Weights of a small contrastive audio-text model.
Model: 11.2M parameters, encoder activation gelu, encoder depths [4, 8, 4], encoder widths [80, 128, 240], text encoder layers 6, text encoder norm layernorm, text encoder activation gelu.
Data: trained on struck, bounced, scraped and rolled objects made by modal synthesis, 78125 training examples, 29.2 epochs.
Rows from block 13 of the audio encoder of a small contrastive audio-text model, named by matrix and row number. Each number is 128 + 32 x the weight over its row's rms, rounded and kept within 0 to 255. All counts start at 0. Numbers have three digits each.
Before each channel's rows are labels from the 100 clips, of 14848, where the channel reaches its highest value: "strongest on" is what is common among them; "peak in band" is the frequency band that holds the peak. Only what is clearly more common there than usual is listed. The data: struck, bounced, scraped and rolled objects made by modal synthesis.
# conv: pointwise conv (encoder.blocks.13.conv.weight, 240x240x1x1), inputs 150-179

strongest on: muffled (low-pass); closed tube
peak in band: 4000 to 8000 Hz
conv.150:147120122134131128132106119127130128129118127126114160164165128133128126131123166166139128

strongest on: clipping; text has "clipped"; string; ceramic-like damping
peak in band: 2000 to 4000 Hz
conv.52:130135131235130125126133176137103154125133124155130176155130051054116110135155157118047132

strongest on: plastic-like damping; striker: soft
peak in band: 1000 to 2000 Hz
conv.169:112144129119130124120127089102079145112128116128176141135144120125186073140130107149126093

strongest on: rubber-like damping; scraping
peak in band: 250 to 500 Hz; 500 to 1000 Hz
conv.109:124131118121126129136154094131128064075139124128075122116144128153255143125076172117128121

strongest on: clipping; text has "clipped"; one hit
peak in band: 2000 to 4000 Hz
conv.191:091098218131131123099083109131135123089141092126122029129133154129111178126129094136118159

strongest on: medium; ring; thin (high-pass)
peak in band: 0 to 250 Hz
conv.36:126132166132095198143130120119142134126108124142129223191164143132133120156133134128127142

strongest on: wood-like damping; repeated hits
peak in band: 1000 to 2000 Hz
conv.113:090130123127121128130055150125126255127127128155255124139129134128129137124112128127107144

strongest on: small; membrane; plastic-like damping
peak in band: 250 to 500 Hz
conv.0:131130227117118137118166129105099128198134125128146125115125120116125122116125111114123103

strongest on: white noise; glass-like damping
peak in band: 4000 to 8000 Hz
conv.196:145129136115133121128106140125141136160121128119134140111128135128122124129123082098130119

strongest on: rolling; striker: hard; reverberation; text has "room"
peak in band: 2000 to 4000 Hz
conv.153:138113095131126173116157128128032125073129122139098106126116177161130086081128150153103149

strongest on: small; round plate
peak in band: 500 to 1000 Hz; 1000 to 2000 Hz
conv.42:075128107130132129066074165108127160125141125135124118129108127127128119101129129183070113

strongest on: hard striker; square plate
peak in band: 1000 to 2000 Hz
conv.146:095087133128124104110044123119152114129139050140135128111087156131129129103100126138109119

strongest on: small; clamped rod
peak in band: 250 to 500 Hz
conv.102:117127136115131127132148128125125132133126105107125139006109118124116131124115153134125141

strongest on: wood-like damping; one hit
peak in band: 1000 to 2000 Hz
conv.28:120126129071092120122083142106119207116125121122204133108131125117133114127131127088120080

strongest on: bar; one hit
peak in band: 500 to 1000 Hz
conv.74:152147201104127145166134114123109131146125095131127116000077118129133148067088125128129123

strongest on: ceramic-like damping; medium; thin (high-pass)
peak in band: 500 to 1000 Hz
conv.32:125136160117255103144119109070128105124169159098120108123128128123091077129110122125159065

strongest on: large; one hit
peak in band: 250 to 500 Hz
conv.152:123208000130120137047138124122110112132133137138125125112085119124125128138124154133125103

strongest on: striker: soft; ceramic-like damping
peak in band: 1000 to 2000 Hz
conv.6:174140112157156148136076234088104078221142135107053145158141146153026116079127125148141127

strongest on: striker: hard; clipping; text has "clipped"; mains hum
peak in band: 2000 to 4000 Hz
conv.26:107129127124130114130129131036076149143122132130159138156118077127112020127118125129124162

strongest on: glass-like damping; scraping
peak in band: 2000 to 4000 Hz
conv.47:183110121066031134125119134127086113203127127130110149115149116140120107131125150122117150

strongest on: thin (high-pass); one hit
peak in band: 0 to 250 Hz
conv.233:122039079126084131067232112088113125115112086060127064140074116116122129031116162095119131

strongest on: rolling; round plate
peak in band: 2000 to 4000 Hz; 1000 to 2000 Hz
conv.197:145130131122123140124117120120130125130132134109124149114129194093119140104128125098255133

strongest on: ceramic-like damping
peak in band: 500 to 1000 Hz
conv.202:126168116082175138111131083106134139138130126085034159105129112128208098146130128189109110

strongest on: mains hum; striker: soft
peak in band: 1000 to 2000 Hz
conv.170:130145128134112160133133125147128126137135128103128128120144117127127151126132041109113127

strongest on: clipping; text has "clipped"; scraping
peak in band: 1000 to 2000 Hz
conv.234:255113121065129115123116090160091129134082096091118136159114101155132098116087128115137129

strongest on: wood-like damping; round plate
peak in band: 250 to 500 Hz; 500 to 1000 Hz
conv.54:116068122217104130122147124130131226113128123130117165153121133127140131145125133135174129

strongest on: medium; one hit
peak in band: 250 to 500 Hz; 0 to 250 Hz
conv.239:133164081120122106078230097136100131125133066126131179132121121111120109111127136130128119

strongest on: closed tube; one hit
peak in band: 1000 to 2000 Hz
conv.237:124104160130130132136177127131121124120129125130129094126149130129133128148121126129124182

strongest on: muffled (low-pass); striker: soft
peak in band: 4000 to 8000 Hz
conv.70:128121131127130071126094127125125125137089062147139140112177127110129130113119073047129100

strongest on: striker: soft; plastic-like damping
peak in band: 2000 to 4000 Hz
conv.124:103145155170096113140127123127136129138129126125164074129110144159128124107130149122129124

strongest on: glass-like damping; clamped rod
peak in band: 4000 to 8000 Hz
conv.218:255109140134161115130053128129127128141127118130140129158140117092133120169124122198160210

strongest on: reverberation; text has "room"; text has "reverberant"; one hit
peak in band: 2000 to 4000 Hz; 1000 to 2000 Hz
conv.148:152127100139129124134125115141079128111111132126109130078128007081149117136190135126109067

strongest on: muffled (low-pass)
peak in band: 4000 to 8000 Hz
conv.208:133126128128103107118133129130112142128108099143154134151121076111115107128113111170090114

strongest on: round plate; wood-like damping
peak in band: 500 to 1000 Hz; 250 to 500 Hz
conv.160:140152065118129069065132127123128124136121121127106171034142122137129117232130122106140118

strongest on: membrane; size: small; square plate
peak in band: 500 to 1000 Hz
conv.43:109120126128154103107120127125127089119128124132128100134071128127135137103109128120129095

strongest on: quiet level; large; thin (high-pass)
peak in band: 500 to 1000 Hz
conv.76:119084130128117160132131115122132128104120137127123120154137128126125126121132133128168127

strongest on: muffled (low-pass); striker: soft
peak in band: 4000 to 8000 Hz
conv.97:132112114129161103117159129131126134113124093133117059121118116115133131127137120125135116

strongest on: reverberation; text has "room"; text has "reverberant"; rubber-like damping
peak in band: 2000 to 4000 Hz
conv.194:175126123156047123121128075134127119070040115012147145131145094074107083161070133131063106

strongest on: thin (high-pass); one hit
peak in band: 250 to 500 Hz
conv.159:132103125120148130148147114142128126136113132108123156128070137133128226131163255146125126

strongest on: one hit; glass-like damping
peak in band: 2000 to 4000 Hz; 1000 to 2000 Hz
conv.94:124131199125134104134177151106057127009063127116128158113169094000143099139125124228112134

strongest on: thin (high-pass); mains hum
peak in band: 250 to 500 Hz
conv.180:165131112144098082126123133136139139139187117126129124114081145118110129127144255123120114

strongest on: clipping; text has "clipped"; closed tube
peak in band: 2000 to 4000 Hz
conv.219:129116172125121122094104127158135130129134083131125186121127137134141130147127134122105130

strongest on: muffled (low-pass)
peak in band: 4000 to 8000 Hz
conv.164:117111120127124121129117127131159063163142095148153123138132106139120112126122128140129131

strongest on: wood-like damping; one hit
peak in band: 2000 to 4000 Hz
conv.81:144118128105109133127127091158126124131107118131126173091125138107124173127132130194131106

strongest on: rubber-like damping
peak in band: 500 to 1000 Hz
conv.195:128118114202106131134143102149127103098127146137047128133130161126255141125155105132132118

strongest on: mains hum; striker: soft
peak in band: 500 to 1000 Hz
conv.130:132128125128127162113042124087189108191119139232128123126133126115128058126168130128125135

strongest on: white noise; muffled (low-pass); pink noise
peak in band: 500 to 1000 Hz
conv.11:131080111126151078125128129126133140144127129119137118126140129136136111124127195119126126

strongest on: white noise; clipping; text has "clipped"
peak in band: 2000 to 4000 Hz
conv.174:096136128129097121158125134133108208081146122126113092120124117127129182095114108077126090

strongest on: thin (high-pass); action: one hit; mains hum
peak in band: 250 to 500 Hz
conv.80:151127126125125215126073118137121123044117153165130145132138097067102101105112255126122096

strongest on: wood-like damping; ceramic-like damping
peak in band: 500 to 1000 Hz
conv.115:111131134127097192105130149130129098156161101102084100135149127120167167131123130089072151

strongest on: closed tube; large
peak in band: 500 to 1000 Hz
conv.198:110108201128126164127125118147116133100116112133118000222128120128130128091128144114130145

strongest on: plastic-like damping
peak in band: 1000 to 2000 Hz
conv.83:133131132176154128109029118113140075125132130138149129157127139110155139081126128117133127

strongest on: medium; round plate
peak in band: 500 to 1000 Hz
conv.189:100124183128121124173122130136130128126126137122103128121129133151132128117140121144123150

strongest on: muffled (low-pass); striker: soft; one hit
peak in band: 2000 to 4000 Hz
conv.137:113136133128126100172050123121140139127127081147127098130183130078127143134128050124108105

strongest on: ceramic-like damping; reverberation; text has "reverberant"; text has "room"
peak in band: 1000 to 2000 Hz
conv.86:167124143119126129147114255122184085167171150150074105131126074036064026127128105129112138

strongest on: scraping; muffled (low-pass)
peak in band: 2000 to 4000 Hz
conv.53:064128129128141061116124123214000127149122097148091100128129079085124204134196125128140125

strongest on: ring; medium
peak in band: 2000 to 4000 Hz
conv.5:131129171108128153129075123109113123130133163130118000105096121128130129172133129131126129

strongest on: closed tube; membrane
peak in band: 500 to 1000 Hz
conv.56:113126133132118133119255106128129117134121129132112094078140127134122091093125102137106115

strongest on: repeated hits; pink noise
peak in band: 2000 to 4000 Hz
conv.134:173126125124114131128124137091135093190126131152130096131125120095128055127104127126183127

strongest on: plastic-like damping; repeated hits
peak in band: 250 to 500 Hz
conv.9:117127133181090125128195120117128254036086133136131117122164102126120145156084139087059128

strongest on: striker: soft; ceramic-like damping
peak in band: 1000 to 2000 Hz
conv.236:124170120243127123129122142131166133095115130129128129141114000070130127110148131063071185

strongest on: wood-like damping; one hit
peak in band: 1000 to 2000 Hz
conv.50:133136102209110179150115150148132153124122153063255128128129129151021162128127135085129128

strongest on: glass-like damping; one hit
peak in band: 1000 to 2000 Hz; 500 to 1000 Hz
conv.126:044129132127141151095124122091086137139144129031132135131128075138118121129126131096066172

strongest on: rumble; clipping; text has "clipped"; mains hum
peak in band: 500 to 1000 Hz
conv.85:124111123132116128130165125068078137159128123128129118121117115102135084117112080128125110

strongest on: closed tube; string
peak in band: 1000 to 2000 Hz
conv.38:147148148119125148141129125127125123132129165127128255109154127133102131122133145120128112

strongest on: hard striker; one hit
peak in band: 2000 to 4000 Hz
conv.48:165131124111121098127137131121119127136130123162103128130119134133137128124140140132137145

strongest on: white noise; clipping; text has "clipped"
peak in band: 2000 to 4000 Hz
conv.89:122122128124130128127126128139132116173119129096132129136131089135129127129134216123093127

strongest on: glass-like damping; membrane
peak in band: 2000 to 4000 Hz; 1000 to 2000 Hz
conv.10:130089120158123127042124148152155111121118126114097128149089133123124115119146123118109141

strongest on: round plate; one hit
peak in band: 250 to 500 Hz
conv.37:127175022102138129032223115126125127130134068131127134119072122107131128051125158133129115

strongest on: large; mains hum; action: one hit
peak in band: 1000 to 2000 Hz
conv.143:139097142124110131138141100129127140128107129133129118119108131129147127131136147078131158

strongest on: clipping; text has "clipped"
peak in band: 2000 to 4000 Hz
conv.20:064139128110157091150135105130138127117148077127127134090139123165127089130116120127119191

strongest on: one hit; mains hum
peak in band: 500 to 1000 Hz
conv.19:127124255116128151249052120130128129133132138143167159154126104135129130027129129100127119

strongest on: steel-like damping; shape: membrane; clipping; text has "clipped"
peak in band: 500 to 1000 Hz
conv.107:177145108131097128091127054126125109255150127116132125127153114137125112126130159110096128

strongest on: thin (high-pass); hard striker
peak in band: 500 to 1000 Hz
conv.75:183130203120128124138116098126113135123123132137129121079132125120163128115130154131098123

strongest on: repeated hits; ceramic-like damping
peak in band: 1000 to 2000 Hz
conv.206:125133127158131123130132143130145126126096133158128132126125180033124088128181123130161086

strongest on: bar; square plate
peak in band: 2000 to 4000 Hz
conv.34:112135000122123166016129128137129127125125097142131255121124158143119145129137129071138140

strongest on: text has "plate"; one hit; clipping; text has "clipped"
peak in band: 1000 to 2000 Hz
conv.114:125124128161133155255120122096127131135108150127118132102227107124131148143170136121135136

strongest on: bar; one hit
peak in band: 2000 to 4000 Hz; 1000 to 2000 Hz
conv.171:128037000126131161025143128129140064116120135124166255153163148150131151061132126140125140

strongest on: rumble; wood-like damping; pink noise
peak in band: 500 to 1000 Hz
conv.64:132140119122129125100132149117129131123131130130139155121138140110138084110129112170113088

strongest on: reverberation; text has "reverberant"; one hit
peak in band: 2000 to 4000 Hz
conv.221:123129114102160098119128079255097081112124125194119128127125144139143052119231134146141093

strongest on: wood-like damping; large
peak in band: 500 to 1000 Hz
conv.59:124099129144088132143096151127128108075124143167255129124104124049130071097123130093131097

strongest on: rolling; rubber-like damping
peak in band: 1000 to 2000 Hz
conv.205:175131134080149111131128135120067132180136127130130141160175087041103045128000130122131122

strongest on: thin (high-pass); repeated hits
peak in band: 0 to 250 Hz
conv.99:124174132113121146120150123133122126123129187121105121136104129139128132124149128114132133

strongest on: ring; one hit
peak in band: 250 to 500 Hz; 500 to 1000 Hz
conv.91:120130120129126126207121106125119129120118127127130109184133115137128128210130097123120158

strongest on: square plate; large
peak in band: 1000 to 2000 Hz
conv.139:128125043132125130128144107126123131130119093135134144173181134152151150118117111117135110

strongest on: rolling
peak in band: 4000 to 8000 Hz
conv.87:000174168118103127141136135124157114113128143077126092172128126115115098136122103217112110

strongest on: bouncing; glass-like damping; shape: membrane
peak in band: 500 to 1000 Hz
conv.18:094140129217140130125123122131129122056062127130125124126144143049127127121176127127070125

strongest on: glass-like damping; repeated hits
peak in band: 1000 to 2000 Hz
conv.140:126129142124204132133146122125118131149097157099119137127159094083136111133128122102125173

strongest on: rumble; clipping; text has "clipped"; mains hum
peak in band: 500 to 1000 Hz
conv.131:151121127128119091125123128112163133144081120158129132125129105143168117151098190122119101

strongest on: rubber-like damping; reverberation; text has "reverberant"; text has "room"
peak in band: 1000 to 2000 Hz; 500 to 1000 Hz
conv.207:123125123133024112170152062101104128131141127125102131144170094123125120120135131096126113

strongest on: scraping; wood-like damping; shape: ring
peak in band: 500 to 1000 Hz; 1000 to 2000 Hz
conv.31:124111134122128145127216215092140133119186134127121136140104052109131128134133112130170138

strongest on: steel-like damping; size: large; clipping; text has "clipped"
peak in band: 1000 to 2000 Hz
conv.162:124117128119171106124102118125127127121173097136128175129128126195125109130174130099191127

strongest on: closed tube; one hit
peak in band: 250 to 500 Hz; 0 to 250 Hz
conv.186:155128121127130096113255127114134126104138132128114136101120137136130126103128139121122114

strongest on: plastic-like damping; repeated hits
peak in band: 0 to 250 Hz
conv.210:124101126017180137132186104132131218128127142140000131145128128136179153128130136165108126

strongest on: one hit; membrane
peak in band: 1000 to 2000 Hz
conv.165:098127117110096131135120128132166125117068129087121151123139138167084131126122104119146141

strongest on: clipping; text has "clipped"; rolling; scraping
peak in band: 2000 to 4000 Hz
conv.67:255127127128129141085136130144140142139112099117126105130133118059128162143144143109123124

strongest on: small; clipping; text has "clipped"; string
peak in band: 2000 to 4000 Hz
conv.44:125052072126129113140078126129107131156129039127129199028138099133131129108128122117131131

strongest on: muffled (low-pass); one hit; thin (high-pass)
peak in band: 4000 to 8000 Hz; 500 to 1000 Hz
conv.110:176100118129142069143124130109131128131129074160132144111126127126126145119144074097124124

strongest on: plastic-like damping; one hit
peak in band: 1000 to 2000 Hz
conv.222:135085206126120128123094122076140145100098108178135126119131170101214199142087129165106142

strongest on: string; reverberation; text has "room"; text has "reverberant"
peak in band: 500 to 1000 Hz
conv.213:195133116104117081105134103095084127164136126176133138114167000158115109131109146104058128

strongest on: plastic-like damping; one hit
peak in band: 1000 to 2000 Hz; 500 to 1000 Hz
conv.65:129127130138057106117082122131100175071082129196171138161131130046197136131085129165064080

strongest on: rubber-like damping; one hit
peak in band: 500 to 1000 Hz
conv.16:095128111116133092117204142126083131084108137179068140133167150115129151130135125127115166

strongest on: closed tube; small
peak in band: 2000 to 4000 Hz; 1000 to 2000 Hz
conv.98:153116149102122116167110138117130128129127123127154148109131130137102121085094130122155131

strongest on: bouncing; striker: soft
peak in band: 2000 to 4000 Hz
conv.182:155133089110142134128115109157103102115106107060097118135125126119150167108142134132137128

strongest on: round plate
peak in band: 500 to 1000 Hz
conv.82:125104133126131127113149126141101140126126133128123255069120127158123119051127107110117128

strongest on: action: one hit; wood-like damping; clipping; text has "clipped"
peak in band: 1000 to 2000 Hz
conv.181:200128129134096123095066150119122129133128107221139151132152077130121132128138129113131177

strongest on: small; round plate
peak in band: 1000 to 2000 Hz; 500 to 1000 Hz
conv.138:126123116125131130197133116131129128129130169129120174129103129127124127084104135144129119

strongest on: repeated hits; small
peak in band: 2000 to 4000 Hz
conv.12:115058089119085171101112130126249107084111128129159101090154144120080123110142202059101126

strongest on: striker: soft; small; ceramic-like damping
peak in band: 500 to 1000 Hz; 250 to 500 Hz
conv.187:124130180122121131119165126129136116119102140127122177070140129129149105079133109159132106

strongest on: rumble; mains hum; clipping; text has "clipped"
peak in band: 500 to 1000 Hz
conv.71:103133140128103117185135125137159127139147095133111092122152161128145123126087090056140109

strongest on: reverberation; text has "room"; text has "reverberant"; one hit
peak in band: 1000 to 2000 Hz
conv.151:128128130108186133169088134118124145117079136128137129142100147123120128120160125082054183

strongest on: membrane; one hit
peak in band: 500 to 1000 Hz; 1000 to 2000 Hz
conv.73:144104061127125166117109116098133131132122236095129107202110133135126125130109140060132126